A small CTC image transcriber, trained from scratch.
Model: arch wide_resnet, activation relu.
Data: trained on seven-segment displays showing three digits, 48750 training examples, 48.0 epochs.
Rows from block 3, named by matrix and row number. Rows with one number belong to one channel. Each number is 200 + 30 x the weight over its row's rms, rounded and kept within 0 to 999. All counts start at 0. After the name is the row's rms in percent of the matrix's.
# convs0: first 3x3 conv (model.blocks.3.convs.0.weight, 192x192x3x3), inputs 72-83, a 3x3 kernel for each
# convs1: second 3x3 conv (model.blocks.3.convs.1.weight, 192x192x3x3, transposed), outputs 72-83, a 3x3 kernel for each
convs0.66,104,217,210,220,233,174,182,194,243,144,155,202,152,183,200,187,208,198,180,186,224,220,217,201,199,179,216,147,210,217,269,166,256,194,198,242,239,199,144,185,204,153,200,252,181,163,238,207,226,226,191,164,185,178,174,111,221,221,230,187,219,199,174,158,216,245,156,185,154,244,174,235,138,250,215,241,203,239,165,186,219,238,171,237,173,198,218,231,212,183,201,204,165,158,208,228,148,155,181,227,171,166,224,234,232,268,212,149,224
convs1.66,103,198,183,261,182,211,224,197,194,206,172,201,203,244,229,213,192,187,183,162,199,161,169,237,228,209,234,205,208,197,199,208,191,210,160,212,189,173,216,222,168,211,185,166,194,229,183,187,184,169,167,178,172,221,165,168,191,198,196,160,241,142,261,198,176,264,201,187,214,240,206,186,190,195,170,248,243,217,232,216,230,158,157,154,231,195,167,154,205,236,224,167,196,235,213,155,228,224,149,129,157,214,211,210,166,211,199,200,198
convs0.67,098,155,190,208,222,218,201,177,195,228,184,177,178,262,244,138,148,220,169,166,220,225,229,173,195,215,219,221,223,233,224,219,213,206,163,192,193,188,232,209,226,175,220,197,219,192,229,240,175,252,207,183,158,270,206,226,204,99,211,227,198,202,198,205,201,203,194,185,184,196,237,242,176,224,260,209,173,198,178,194,184,186,223,230,204,197,183,238,170,196,215,174,195,209,185,268,113,222,195,221,165,219,158,208,192,259,180,153,196
convs1.67,098,166,202,148,164,206,191,270,222,281,161,225,245,133,200,151,228,197,224,223,225,216,193,153,202,202,263,214,163,199,244,201,237,240,131,207,216,256,225,202,207,173,176,197,210,207,234,237,227,181,214,232,233,217,180,197,225,175,195,195,214,196,235,204,222,177,162,211,170,225,215,230,161,181,200,175,242,181,141,167,195,178,215,194,196,186,233,197,235,193,168,162,226,204,174,181,176,165,251,191,189,168,190,217,190,239,175,195,207
convs0.68,095,187,200,181,195,198,241,144,203,189,146,233,250,184,209,216,214,173,193,159,159,235,156,234,202,270,221,184,151,146,171,230,207,212,191,204,217,205,158,191,202,231,158,158,263,197,155,214,231,160,200,215,198,229,183,178,220,195,181,149,175,218,202,201,225,240,210,164,154,145,187,224,204,245,180,261,256,164,255,185,175,151,124,228,187,232,182,147,150,204,241,211,200,194,224,197,181,181,226,164,200,160,209,188,188,217,206,176,211
convs1.68,096,237,213,184,206,250,223,193,163,221,194,218,188,157,151,188,177,191,216,189,176,149,178,151,181,162,184,180,155,227,222,176,214,244,145,168,182,161,141,208,194,159,204,227,242,234,182,192,169,212,231,173,185,211,154,204,176,166,180,167,170,191,196,141,186,182,202,210,180,212,180,191,218,202,173,204,174,196,198,160,221,225,166,203,166,194,214,194,132,161,189,236,196,185,232,164,172,208,162,224,186,191,236,216,229,200,186,224,183
convs0.69,097,202,229,244,235,165,197,189,193,196,211,188,206,217,219,238,171,211,167,188,179,222,186,205,228,169,192,284,221,161,193,155,189,186,184,241,244,194,213,205,194,186,194,173,206,186,209,274,210,191,207,184,228,210,188,235,182,202,172,203,205,214,202,123,200,172,191,175,252,218,160,196,155,171,256,180,201,216,188,205,230,175,284,191,230,181,167,276,236,145,262,222,237,208,176,223,258,185,219,201,223,224,238,202,203,226,200,162,190
convs1.69,094,200,187,168,195,147,214,209,238,180,221,191,154,168,162,205,224,253,147,134,176,166,215,231,247,226,205,134,187,208,239,184,190,160,201,138,194,175,224,136,251,250,188,220,192,216,229,139,193,203,249,193,219,176,281,192,177,229,210,214,226,164,222,205,184,212,227,204,208,223,245,237,190,232,179,175,163,209,166,156,195,166,173,202,184,197,191,168,228,173,163,249,256,163,212,207,213,226,185,219,138,170,205,204,223,162,188,166,180
convs0.70,097,217,186,158,173,225,243,229,202,185,177,244,201,182,229,131,182,191,195,182,221,220,196,209,222,296,211,188,223,194,226,224,177,233,209,180,172,162,148,202,191,147,192,174,217,240,167,171,175,223,201,210,195,231,182,184,227,266,202,166,188,226,184,190,152,232,217,172,228,191,214,150,193,207,265,168,174,167,238,173,186,174,179,188,193,198,271,195,209,172,255,206,203,167,178,218,217,213,202,267,183,222,224,133,175,187,205,148,197
convs1.70,098,204,194,175,196,220,240,189,154,193,139,230,219,249,171,140,193,160,219,255,166,181,196,201,169,191,142,234,219,194,187,179,233,227,212,182,183,196,192,202,200,234,166,204,242,173,163,207,216,182,183,227,180,97,205,238,261,218,187,207,185,181,206,156,150,175,233,245,205,216,193,191,176,213,164,182,234,194,234,215,174,210,160,193,248,208,189,139,236,207,201,149,220,183,191,178,233,202,179,179,180,205,176,147,210,218,166,200,207
convs0.71,095,201,189,179,206,180,167,195,187,193,251,196,254,202,254,187,225,203,192,160,169,166,199,263,231,215,187,208,178,188,231,176,232,189,183,242,203,211,228,153,233,185,197,201,121,212,177,226,187,252,184,287,173,226,157,186,242,179,172,156,194,186,163,196,164,280,256,162,185,144,245,245,180,200,219,162,210,206,203,252,189,188,166,205,206,224,222,175,171,129,192,190,170,214,215,177,178,156,168,247,180,189,188,181,141,139,176,187,221
convs1.71,099,250,241,210,213,206,153,181,120,146,223,192,169,152,214,219,228,198,214,208,219,245,208,200,241,195,251,174,200,166,193,226,176,221,222,188,193,231,167,232,200,200,206,208,191,239,204,188,211,200,162,192,242,253,198,174,221,229,179,259,229,179,226,166,226,224,211,211,248,202,221,176,231,183,189,209,205,191,223,180,149,197,192,178,206,217,215,144,200,221,256,192,205,206,185,187,185,159,183,169,244,184,158,205,171,200,237,208,164
convs0.72,096,212,195,225,200,229,175,264,182,161,217,212,175,171,188,190,235,184,174,171,159,176,200,203,213,222,216,202,182,203,206,209,197,168,153,188,225,220,146,242,190,204,182,188,183,175,204,203,191,209,236,179,223,189,192,242,186,195,149,168,132,177,204,237,227,228,185,148,162,232,183,244,213,170,174,225,206,242,188,211,189,217,189,231,182,188,136,199,186,218,241,198,157,173,214,189,220,204,179,203,218,213,194,222,188,179,199,204,211
convs1.72,098,204,172,130,216,246,224,242,236,240,224,200,189,149,197,231,206,258,217,188,165,221,218,167,221,166,214,164,201,217,186,169,261,229,206,164,212,219,197,173,209,191,207,178,216,205,171,236,150,162,185,217,185,216,153,192,194,189,179,224,261,209,153,158,267,200,216,197,223,163,211,220,189,174,189,200,185,176,197,207,207,185,172,192,205,188,230,206,237,177,193,167,200,149,192,179,191,163,229,172,153,207,203,208,206,253,190,225,166
convs0.73,103,185,212,222,238,194,161,204,202,201,224,202,231,216,164,182,164,182,166,245,229,197,182,266,177,233,200,242,193,188,199,203,227,216,197,191,209,197,211,164,175,214,155,242,167,267,224,218,201,170,156,226,200,213,245,135,161,160,223,203,198,175,231,171,170,195,196,194,230,204,126,221,186,220,192,196,204,200,191,182,202,194,226,164,191,238,236,174,242,207,229,205,181,235,265,179,155,229,189,255,238,212,190,178,252,181,200,209,210
convs1.73,101,206,198,192,201,186,215,238,199,227,234,236,170,210,178,198,132,183,174,184,243,225,214,167,171,185,189,194,232,227,191,180,206,228,229,194,208,214,210,183,202,190,216,192,159,225,181,220,209,223,247,183,211,183,171,222,208,205,195,180,210,236,248,210,202,168,151,155,160,231,171,205,248,207,158,179,216,217,231,207,227,202,207,189,152,197,221,169,172,215,199,163,195,241,204,230,146,240,153,195,192,214,127,176,207,273,214,202,154
convs0.74,107,211,179,153,174,181,225,210,163,221,204,192,221,240,174,201,194,236,171,166,198,245,152,218,190,217,149,173,216,193,180,224,274,210,234,199,190,160,187,205,159,183,192,135,196,204,168,193,164,230,186,241,200,193,176,139,166,211,215,156,250,179,205,181,251,185,163,162,197,151,178,206,223,190,228,157,258,163,193,151,213,202,158,190,239,204,224,256,175,174,202,179,207,236,188,206,151,167,193,195,205,225,131,197,208,209,192,176,217
convs1.74,104,201,188,240,235,191,140,186,198,246,216,196,197,209,206,213,161,203,175,183,256,217,177,195,224,193,200,172,223,261,217,184,139,198,210,211,172,212,185,184,198,170,190,177,223,159,182,163,229,191,173,214,231,186,230,186,197,230,174,197,235,269,191,168,188,233,191,168,209,210,195,216,190,203,208,167,208,144,213,287,211,169,199,239,195,214,201,220,162,183,212,176,174,179,205,220,140,202,262,190,170,232,187,215,198,186,171,197,171
convs0.75,100,232,198,199,218,222,232,189,198,199,208,224,261,184,190,184,191,196,235,200,223,191,267,204,124,275,200,153,227,179,199,222,190,181,188,204,227,221,179,189,226,155,232,229,145,220,222,207,204,182,202,188,231,193,178,204,241,184,218,244,105,180,145,195,148,224,230,250,223,191,202,206,192,172,250,236,191,206,203,225,192,228,175,181,224,198,239,206,201,220,214,186,218,134,201,185,164,208,170,260,220,199,224,191,151,154,202,179,188
convs1.75,099,196,204,153,174,166,219,209,182,240,193,234,216,190,237,192,201,228,184,253,196,221,219,186,228,199,215,195,205,200,160,189,163,190,185,200,215,129,187,214,175,195,180,208,181,157,171,158,139,197,195,215,151,166,141,180,214,172,216,253,188,228,199,212,137,157,206,233,183,188,174,183,203,221,182,157,184,235,222,208,192,214,190,232,179,185,195,182,265,238,201,209,198,183,210,178,238,201,221,134,251,174,202,174,199,199,206,177,241
convs0.76,090,206,182,196,254,198,200,214,132,227,217,184,238,232,217,167,211,163,160,300,215,246,181,200,161,155,246,191,180,182,209,198,222,197,211,213,192,161,204,199,144,208,252,167,234,218,175,210,166,185,171,174,178,198,142,265,167,195,250,187,149,179,144,193,151,196,155,146,182,234,195,191,192,213,221,211,194,196,164,200,270,169,178,196,198,184,206,201,222,171,177,180,174,207,187,189,182,264,169,193,236,186,147,199,227,147,223,231,221
convs1.76,093,182,222,186,219,199,178,210,198,197,221,208,224,213,195,203,243,233,186,220,207,288,192,173,209,153,296,181,160,199,208,206,193,199,209,183,210,130,159,168,159,172,173,193,154,172,206,246,161,189,205,205,183,187,214,216,242,203,205,176,189,202,189,145,161,170,223,148,218,194,257,202,159,192,174,221,180,228,160,262,229,181,196,205,114,172,241,202,231,188,163,216,168,161,167,210,154,90,234,202,233,226,163,196,156,215,268,173,210
convs0.77,095,203,216,201,196,160,171,171,213,239,148,154,214,184,223,179,225,212,253,196,231,248,234,173,130,169,174,185,223,222,211,196,163,207,215,204,179,180,169,235,176,235,194,214,157,178,166,229,173,232,167,229,213,150,163,216,215,181,143,220,192,160,162,180,197,158,204,165,248,181,202,170,234,173,186,181,255,256,165,196,201,223,227,158,176,180,186,225,233,188,167,171,196,179,187,190,216,211,166,135,187,189,230,232,223,279,276,196,221
convs1.77,098,249,219,274,170,187,160,241,228,175,214,204,188,185,158,217,178,236,202,216,222,155,221,250,222,152,240,208,179,220,213,224,169,214,182,199,239,194,175,221,225,165,201,177,204,207,192,168,251,194,205,238,156,150,166,263,239,215,219,267,200,215,214,179,192,182,184,183,220,256,184,253,234,179,223,172,200,174,178,207,188,195,178,204,173,219,242,159,235,233,283,226,163,200,188,183,277,230,236,161,198,142,145,137,154,147,195,172,175
convs0.78,097,199,250,192,176,158,245,232,218,211,193,187,211,181,235,166,190,222,183,155,186,217,166,189,207,175,196,205,259,105,295,219,186,198,186,227,247,200,181,195,220,147,215,223,150,246,170,143,226,206,151,220,194,232,246,217,195,240,210,201,200,174,234,172,184,155,206,179,194,224,198,201,229,249,227,179,208,196,153,185,212,174,187,207,189,173,246,226,242,194,265,217,228,201,246,240,212,244,250,199,230,252,202,278,244,199,154,211,174
convs1.78,096,165,181,212,166,232,184,189,210,182,215,199,192,182,178,174,178,195,220,228,161,201,188,222,204,200,175,240,230,206,215,214,280,133,182,228,203,232,163,203,238,147,164,209,190,158,154,183,220,185,238,214,184,186,188,186,157,258,202,249,197,265,166,223,196,186,203,227,171,166,192,211,159,196,207,219,183,197,219,189,176,193,158,194,228,202,196,167,212,202,227,236,256,218,179,192,213,208,174,196,201,239,159,243,213,165,209,213,164
convs0.79,104,190,218,214,179,216,186,218,219,187,194,223,201,168,194,209,233,198,226,178,186,230,190,188,173,155,204,238,164,233,175,154,211,233,237,165,161,152,225,210,202,189,170,231,209,248,183,200,197,202,225,196,189,214,170,204,219,175,186,189,150,196,194,231,193,170,173,209,235,155,199,215,190,179,197,186,188,198,201,189,202,224,219,161,239,225,189,237,204,155,209,219,168,190,219,211,181,197,199,196,194,215,190,180,220,237,194,148,208
convs1.79,100,197,157,242,203,155,188,203,182,249,217,189,202,164,195,174,175,212,222,218,193,236,213,227,214,213,174,220,262,161,204,135,170,191,149,175,249,193,233,222,181,233,163,178,242,223,212,195,179,178,198,175,172,267,219,178,204,219,196,238,158,238,189,169,188,159,209,254,194,228,250,159,168,171,222,212,203,226,253,239,177,206,222,193,167,196,232,218,161,225,211,213,180,142,221,204,147,262,232,198,181,218,180,210,196,217,232,187,181
convs0.80,097,258,199,157,151,150,202,200,235,222,142,212,149,210,186,224,182,186,168,184,196,210,228,180,212,231,178,148,172,192,256,148,209,241,190,213,90,244,190,189,208,200,242,185,203,208,207,209,152,181,226,190,175,223,282,210,227,190,156,219,218,212,195,167,222,137,189,198,255,193,159,222,140,183,175,201,189,191,193,208,184,186,197,215,164,190,181,284,224,228,197,165,206,185,237,240,216,195,223,232,199,220,169,147,169,161,211,226,176
convs1.80,095,177,221,232,176,236,217,216,194,173,206,248,229,186,163,181,219,220,209,215,238,166,218,198,155,174,177,200,226,198,189,236,207,188,238,182,182,181,203,162,202,152,171,219,161,234,117,172,218,210,169,191,203,172,214,209,257,204,190,197,203,203,181,183,223,171,162,213,157,194,170,183,249,159,217,220,171,237,236,218,183,158,169,247,182,219,192,212,192,148,181,212,195,139,172,184,201,212,253,148,200,175,211,215,168,219,180,241,184
convs0.81,112,239,195,138,209,252,245,164,221,183,209,219,218,159,187,190,165,151,152,235,244,207,188,136,208,149,167,264,210,205,185,192,226,181,202,201,173,166,183,206,217,205,206,183,269,289,182,240,191,227,183,160,194,194,167,168,240,213,188,172,263,171,152,173,135,164,260,188,157,188,251,235,208,202,173,262,216,185,180,217,239,184,207,195,185,239,222,173,218,215,175,167,199,206,207,179,135,239,244,131,190,172,179,173,231,194,178,254,226
convs1.81,105,238,205,195,160,197,212,110,163,198,200,210,222,197,215,238,182,173,259,209,163,207,195,195,193,250,170,183,197,202,193,190,267,177,195,179,177,208,233,204,204,208,166,213,173,150,220,208,196,183,231,208,215,203,217,243,220,216,253,175,177,203,120,210,193,148,185,158,199,141,149,200,176,179,257,237,203,255,221,184,185,164,217,195,200,216,234,206,204,200,232,251,173,209,259,152,203,159,185,232,222,172,220,219,197,203,181,187,228
convs0.82,089,195,213,192,178,198,205,200,193,177,161,254,190,207,236,196,177,187,208,215,215,193,189,236,247,230,249,217,242,188,184,125,197,226,190,209,226,218,190,219,214,173,199,175,177,152,190,217,203,199,238,206,187,189,154,240,137,231,211,221,262,196,203,192,208,186,194,169,191,153,251,182,164,194,221,163,206,208,227,155,240,166,215,230,211,221,219,186,179,219,198,214,184,140,275,216,209,178,134,189,228,213,196,205,183,196,195,156,222
convs1.82,094,177,206,202,152,139,172,265,189,208,193,258,254,210,168,165,201,175,187,222,162,158,226,256,226,205,243,168,176,186,205,189,252,179,216,189,165,179,183,238,238,245,201,213,187,200,242,232,158,230,148,189,176,210,172,216,191,188,197,204,161,155,233,152,181,171,135,180,251,198,198,156,211,210,214,227,177,192,234,184,230,199,157,139,171,179,177,179,209,223,179,183,236,182,153,208,170,180,168,229,190,182,224,167,209,257,217,195,221
convs0.83,105,285,256,250,146,295,161,175,221,231,166,195,167,172,165,161,204,171,168,194,181,220,193,237,134,192,199,178,173,177,246,180,146,165,228,182,207,214,171,156,187,190,177,195,197,239,225,248,146,184,198,195,212,211,191,215,180,206,233,204,195,158,188,202,161,185,219,170,238,168,207,188,213,192,169,132,185,199,202,222,180,203,178,152,212,154,206,219,173,282,201,242,180,216,196,244,170,235,252,174,205,204,180,191,148,173,226,222,225
convs1.83,103,197,151,190,185,184,231,231,216,197,221,199,201,257,199,194,210,193,216,217,141,201,234,226,230,217,176,178,183,215,158,174,206,154,177,213,189,263,197,217,244,135,172,145,200,169,160,194,243,188,172,200,211,171,237,191,240,226,233,172,178,214,142,207,181,211,216,215,204,184,192,140,244,165,250,193,172,189,215,205,171,141,202,180,310,141,183,244,210,187,194,284,176,174,211,126,191,182,235,225,177,188,207,189,197,198,249,190,150
convs0.84,100,185,194,197,181,149,173,162,187,209,205,185,201,242,239,164,190,204,182,188,180,254,232,148,140,211,223,192,218,194,152,157,218,249,207,169,207,190,185,200,186,212,179,163,228,250,193,213,189,255,162,149,201,244,177,186,137,187,203,255,224,187,204,267,185,153,231,220,141,216,272,220,162,166,224,196,189,177,229,182,175,198,194,192,225,208,199,190,231,199,161,213,195,199,156,212,245,161,177,243,207,217,206,223,190,172,151,186,162
convs1.84,103,176,196,173,245,153,217,180,244,246,206,231,242,184,239,204,176,139,209,156,183,155,209,163,224,182,149,141,229,178,240,195,149,228,205,163,169,232,179,224,185,224,212,171,188,233,212,156,213,230,242,127,187,248,228,215,199,125,178,205,251,189,215,209,161,190,188,182,276,212,167,206,194,206,209,220,228,210,172,164,192,181,190,200,189,193,214,176,177,202,263,183,225,180,199,191,200,215,180,209,194,173,206,205,187,199,226,172,219
convs0.85,101,192,266,191,197,165,191,264,208,232,163,186,213,211,185,229,243,224,193,187,208,172,153,161,203,100,240,194,211,190,194,206,212,168,202,200,218,219,186,207,222,224,168,203,172,158,120,181,227,176,172,229,231,232,205,210,209,204,208,252,266,284,242,195,188,211,186,194,149,233,193,243,192,189,198,241,227,230,193,241,242,258,207,191,185,186,211,187,232,210,198,225,179,207,205,209,197,261,236,134,225,197,201,253,194,261,181,201,155
convs1.85,102,216,231,214,272,263,260,234,182,219,229,189,199,220,178,243,234,221,173,246,214,219,188,213,171,203,208,149,209,221,215,182,202,170,226,197,186,216,182,232,222,185,200,199,182,189,187,200,190,236,216,143,209,254,210,218,210,212,207,228,241,193,169,175,256,213,132,187,214,213,201,186,187,153,198,215,218,212,203,198,185,217,186,227,174,186,185,168,230,185,262,270,177,208,183,228,208,219,220,214,205,212,253,216,206,186,192,204,232
convs0.86,109,199,197,226,212,237,132,204,186,288,219,185,202,206,211,237,217,186,184,191,210,213,183,188,196,189,208,189,208,203,202,191,213,172,248,138,201,213,229,184,222,213,234,197,215,144,203,201,215,171,251,203,275,239,167,177,202,217,216,151,183,134,208,192,245,208,157,253,199,253,233,185,226,194,168,164,149,212,193,218,212,173,238,199,222,204,221,208,201,158,218,256,156,214,209,182,209,174,183,208,160,258,183,231,184,248,190,226,162
convs1.86,107,253,253,196,211,139,190,236,240,198,211,188,223,193,202,173,186,196,241,226,200,225,215,207,180,174,213,204,162,172,177,190,280,205,202,233,225,232,223,177,133,175,211,207,216,220,193,210,209,232,214,221,225,125,151,213,187,243,206,172,208,125,162,202,188,226,180,229,199,224,173,180,195,228,214,216,214,184,221,186,161,183,185,159,191,183,189,196,149,214,209,197,246,170,261,147,224,222,184,216,191,144,179,210,174,193,197,194,214
convs0.87,095,159,180,152,190,200,288,220,235,248,219,223,241,208,203,220,183,209,198,219,152,209,235,189,195,237,188,187,220,232,244,229,167,176,229,163,226,178,169,117,193,143,253,178,231,172,226,184,164,151,210,219,179,188,209,220,225,237,191,195,182,203,207,154,213,167,228,187,186,207,154,245,201,199,199,189,193,194,188,200,272,227,189,209,168,168,195,217,181,186,172,212,155,240,186,216,213,184,209,205,219,194,179,186,215,224,234,165,171
convs1.87,099,178,164,238,138,217,213,226,238,206,185,190,212,205,182,190,238,218,159,187,210,236,189,185,174,206,229,196,178,204,171,206,218,225,202,157,235,170,204,144,205,170,220,224,158,192,222,210,218,196,148,217,182,233,179,235,246,155,206,184,184,187,209,209,159,202,169,227,219,187,162,154,251,186,170,217,158,203,164,226,192,237,227,202,232,203,191,205,183,180,206,179,179,163,132,288,195,154,239,218,194,203,172,188,206,175,195,211,190
convs0.88,098,177,255,187,185,229,241,168,185,242,231,232,281,221,200,195,156,189,179,195,166,153,238,285,204,255,214,170,194,208,155,189,231,265,170,236,174,235,192,231,204,213,188,162,206,210,167,225,224,184,177,202,188,224,202,173,210,211,209,254,175,189,166,204,223,168,155,192,220,185,143,212,211,246,225,192,203,201,230,284,208,175,228,194,195,173,249,215,244,238,206,173,222,218,225,186,242,157,209,137,204,197,192,225,231,191,195,198,141
convs1.88,100,220,200,207,200,177,200,215,208,210,220,195,250,210,187,172,175,148,214,196,167,198,142,140,197,216,269,248,181,197,232,167,181,211,228,158,198,282,225,234,210,178,222,222,168,248,170,181,159,191,150,192,221,231,215,170,145,201,185,143,177,216,190,198,200,171,255,185,188,148,222,236,175,186,208,200,187,226,246,194,202,207,194,193,195,196,160,159,279,262,196,198,213,230,180,170,204,212,177,191,201,194,133,163,189,143,205,192,213
convs0.89,094,154,177,241,185,209,183,149,211,245,206,211,193,207,230,212,212,204,179,196,166,235,238,217,185,188,193,217,192,179,211,186,178,224,225,184,254,209,256,133,246,180,154,222,198,168,195,174,183,203,188,212,212,180,227,199,152,220,187,167,205,225,201,188,274,237,225,189,205,242,139,153,202,202,222,185,197,229,158,158,188,208,199,197,195,197,183,231,147,259,190,210,244,188,236,175,189,212,228,174,192,241,180,194,227,184,143,191,153
convs1.89,093,204,195,257,222,182,187,168,197,211,216,263,215,195,217,191,208,211,209,220,168,194,214,171,214,194,177,206,154,246,234,205,178,206,182,171,259,198,181,174,189,248,131,181,218,185,205,166,174,212,126,195,182,206,225,228,195,160,193,188,203,167,179,204,192,146,240,187,171,220,167,203,190,196,196,201,234,159,219,208,206,179,191,161,193,215,218,207,192,180,156,192,159,203,192,198,188,242,221,159,206,224,195,242,155,170,248,207,141
convs0.90,108,165,201,237,220,210,236,279,163,234,240,140,173,214,206,164,177,192,204,195,184,227,167,166,172,217,185,212,229,142,244,203,159,200,209,212,209,116,287,155,231,251,200,189,133,251,237,213,218,212,190,228,211,186,207,211,154,199,188,205,230,184,216,185,231,226,172,158,139,250,165,231,177,216,190,237,194,210,180,213,184,180,224,168,208,190,231,202,172,192,225,212,205,177,215,189,200,218,220,216,222,196,227,183,203,199,141,208,189
convs1.90,105,203,196,251,230,236,224,192,232,142,216,150,206,212,173,187,184,210,185,219,201,231,179,201,223,187,193,241,226,181,209,229,133,184,229,185,202,219,189,190,203,206,217,205,169,212,227,222,158,264,174,193,209,250,237,148,193,210,197,203,198,221,194,240,229,191,188,191,172,226,117,241,204,179,196,164,168,223,206,220,197,194,215,204,190,192,182,216,209,205,228,198,214,219,203,201,229,222,190,200,238,163,200,136,220,220,196,186,185
convs0.91,100,178,259,207,180,150,211,145,177,190,208,124,196,250,255,220,172,181,222,206,164,188,161,175,234,185,251,222,208,196,189,163,236,146,149,219,213,130,204,199,174,215,197,180,192,144,227,204,206,244,205,184,153,202,192,195,200,200,139,205,199,178,186,165,195,210,224,197,217,191,255,251,158,227,190,176,252,209,186,146,220,173,155,179,177,162,259,129,235,183,211,147,241,282,191,185,239,169,170,210,186,202,250,177,193,195,154,202,173
convs1.91,105,206,192,200,187,187,186,199,223,189,180,219,185,221,183,157,197,203,179,261,187,191,106,230,205,178,184,196,168,182,162,191,206,207,173,178,210,249,213,222,239,196,172,234,237,199,164,190,227,222,211,140,215,178,207,212,193,219,226,241,208,181,195,195,164,224,210,213,202,190,138,181,216,224,211,180,240,223,155,207,245,222,163,234,182,195,180,176,244,210,207,255,188,156,239,152,195,204,187,172,177,185,177,181,191,183,181,217,202
convs0.92,103,130,181,252,188,212,191,181,221,190,200,260,189,186,193,197,204,179,183,143,181,143,231,150,201,174,128,178,201,209,201,179,240,203,178,245,168,140,222,200,225,200,177,196,215,226,215,179,196,182,231,241,198,265,143,240,152,178,172,223,167,210,240,213,164,188,225,185,180,236,250,167,243,217,156,189,208,224,212,183,217,219,164,195,165,229,176,178,167,174,239,180,228,170,192,176,226,197,185,156,165,205,187,184,220,174,243,206,172
convs1.92,104,209,239,161,199,169,194,137,176,214,190,264,181,177,163,234,209,190,167,155,200,167,223,222,185,236,197,225,183,183,167,229,186,185,217,185,210,188,200,182,225,178,199,187,165,182,291,229,192,180,257,200,193,309,198,236,168,233,228,224,242,198,227,188,230,224,259,173,295,204,243,181,179,192,194,161,216,185,231,192,203,198,125,229,161,237,230,231,153,192,256,204,214,205,227,177,159,177,170,220,194,218,208,221,176,190,162,168,210
convs0.93,094,214,205,188,236,199,166,173,206,194,160,190,231,204,207,210,208,163,232,251,192,192,212,257,210,234,217,168,218,177,209,194,255,177,204,201,191,194,269,143,145,197,173,215,217,169,210,169,216,189,165,158,119,166,179,194,152,231,172,214,222,154,136,223,180,222,183,219,135,152,161,206,197,223,240,234,246,206,193,148,205,158,136,221,186,196,235,188,238,198,155,189,240,229,166,156,176,274,188,219,227,179,174,219,200,224,226,179,156
convs1.93,100,235,234,159,140,187,208,184,194,167,210,186,205,220,181,207,192,176,165,184,196,225,140,194,185,163,226,203,223,204,215,209,163,203,203,160,218,191,194,222,217,208,236,192,135,242,175,217,161,218,163,184,171,132,208,178,185,217,166,212,175,132,202,170,184,195,148,188,185,222,158,180,179,219,177,213,231,211,209,181,233,253,193,189,192,153,199,200,225,202,167,154,197,221,214,229,234,178,191,207,214,184,178,228,211,214,181,170,210
convs0.94,099,187,192,195,230,179,182,226,181,183,214,202,201,206,216,208,180,187,199,200,162,225,200,190,226,189,179,149,233,213,213,209,220,238,244,208,226,176,246,255,176,204,214,175,186,209,163,181,229,225,196,212,219,171,181,153,146,214,228,155,231,172,209,183,183,132,218,179,216,158,165,225,205,184,175,174,198,205,184,160,235,203,231,183,185,201,216,218,221,154,219,169,192,196,198,197,212,213,203,180,193,140,192,182,171,184,170,169,167
convs1.94,096,199,181,143,200,183,197,180,169,226,210,258,152,186,169,189,182,260,234,191,232,222,209,187,256,181,245,184,224,193,235,182,199,200,199,163,208,199,234,237,243,240,197,169,207,213,213,210,178,202,161,158,204,186,253,206,204,213,163,220,229,215,210,190,220,204,216,236,222,228,210,148,211,214,164,209,201,214,178,244,188,183,180,185,220,226,158,189,181,241,173,124,272,229,130,210,181,157,227,234,208,214,156,162,201,207,194,270,159
convs0.95,102,202,187,194,209,191,211,185,199,250,156,212,168,223,207,160,205,172,201,168,151,214,204,223,143,175,206,225,181,235,226,167,188,209,200,207,175,183,195,212,200,174,215,226,212,210,193,217,177,240,194,179,201,165,208,207,245,186,185,185,188,197,187,213,187,200,162,213,132,204,186,200,170,214,233,171,149,214,174,195,195,179,225,210,188,257,217,246,166,204,196,244,156,169,211,185,117,185,177,222,179,222,224,170,171,239,201,192,186
convs1.95,104,173,195,215,222,185,178,188,197,173,189,221,218,172,198,171,215,238,193,210,173,175,226,194,215,150,271,174,232,198,188,204,219,226,184,217,204,163,213,189,177,183,184,203,186,205,151,212,191,208,189,219,211,217,218,236,188,254,118,232,133,229,183,202,251,244,212,153,214,160,242,214,222,224,164,160,172,219,239,213,186,167,232,201,213,197,184,190,164,166,185,248,293,178,221,189,213,266,244,150,187,154,202,256,215,154,188,194,228
convs0.96,103,192,198,209,223,188,229,145,188,203,169,203,221,176,193,247,202,177,167,205,142,229,190,236,195,197,188,245,190,144,239,197,179,165,200,204,220,221,159,245,187,236,237,248,192,224,167,237,227,203,207,218,144,165,202,80,201,204,240,158,112,194,201,204,212,195,198,164,262,218,173,199,221,186,207,218,280,181,203,162,185,210,193,161,208,170,206,143,131,175,279,184,166,230,194,210,179,188,186,206,176,167,187,172,176,215,211,193,213
convs1.96,100,256,184,230,208,238,221,130,197,180,271,243,204,215,183,165,205,255,180,142,242,179,231,180,175,180,271,235,188,177,191,203,207,249,181,189,182,215,184,195,180,225,218,134,238,205,168,186,212,144,191,186,185,197,213,208,227,243,236,196,145,218,219,193,176,181,212,205,203,136,176,195,230,194,179,142,179,175,213,176,202,186,197,236,208,162,180,229,257,192,174,233,185,196,247,202,161,196,240,198,253,196,135,175,221,205,164,193,143
convs0.97,108,166,197,190,180,191,181,204,218,197,194,212,213,231,193,179,154,171,190,230,209,158,196,231,174,257,169,204,219,191,214,226,226,242,154,189,176,218,171,221,221,187,217,216,243,266,184,211,165,193,191,211,226,177,195,198,205,161,157,212,226,228,224,193,193,174,185,286,172,225,204,229,200,259,157,191,139,209,199,236,158,216,178,242,194,177,172,140,185,238,161,213,157,183,220,165,162,224,251,257,225,203,181,150,199,183,164,180,192
convs1.97,103,167,165,234,253,247,197,189,125,182,255,217,226,232,205,221,183,192,239,215,205,185,243,180,190,196,238,224,173,187,199,200,188,204,213,209,173,251,214,204,170,224,196,174,224,132,201,190,180,193,216,212,235,233,223,183,157,181,242,210,189,211,201,241,176,124,191,135,235,185,275,219,270,184,184,201,196,218,193,221,147,157,180,204,198,172,215,191,210,207,203,163,200,165,201,217,219,209,213,178,163,164,188,200,195,183,224,177,100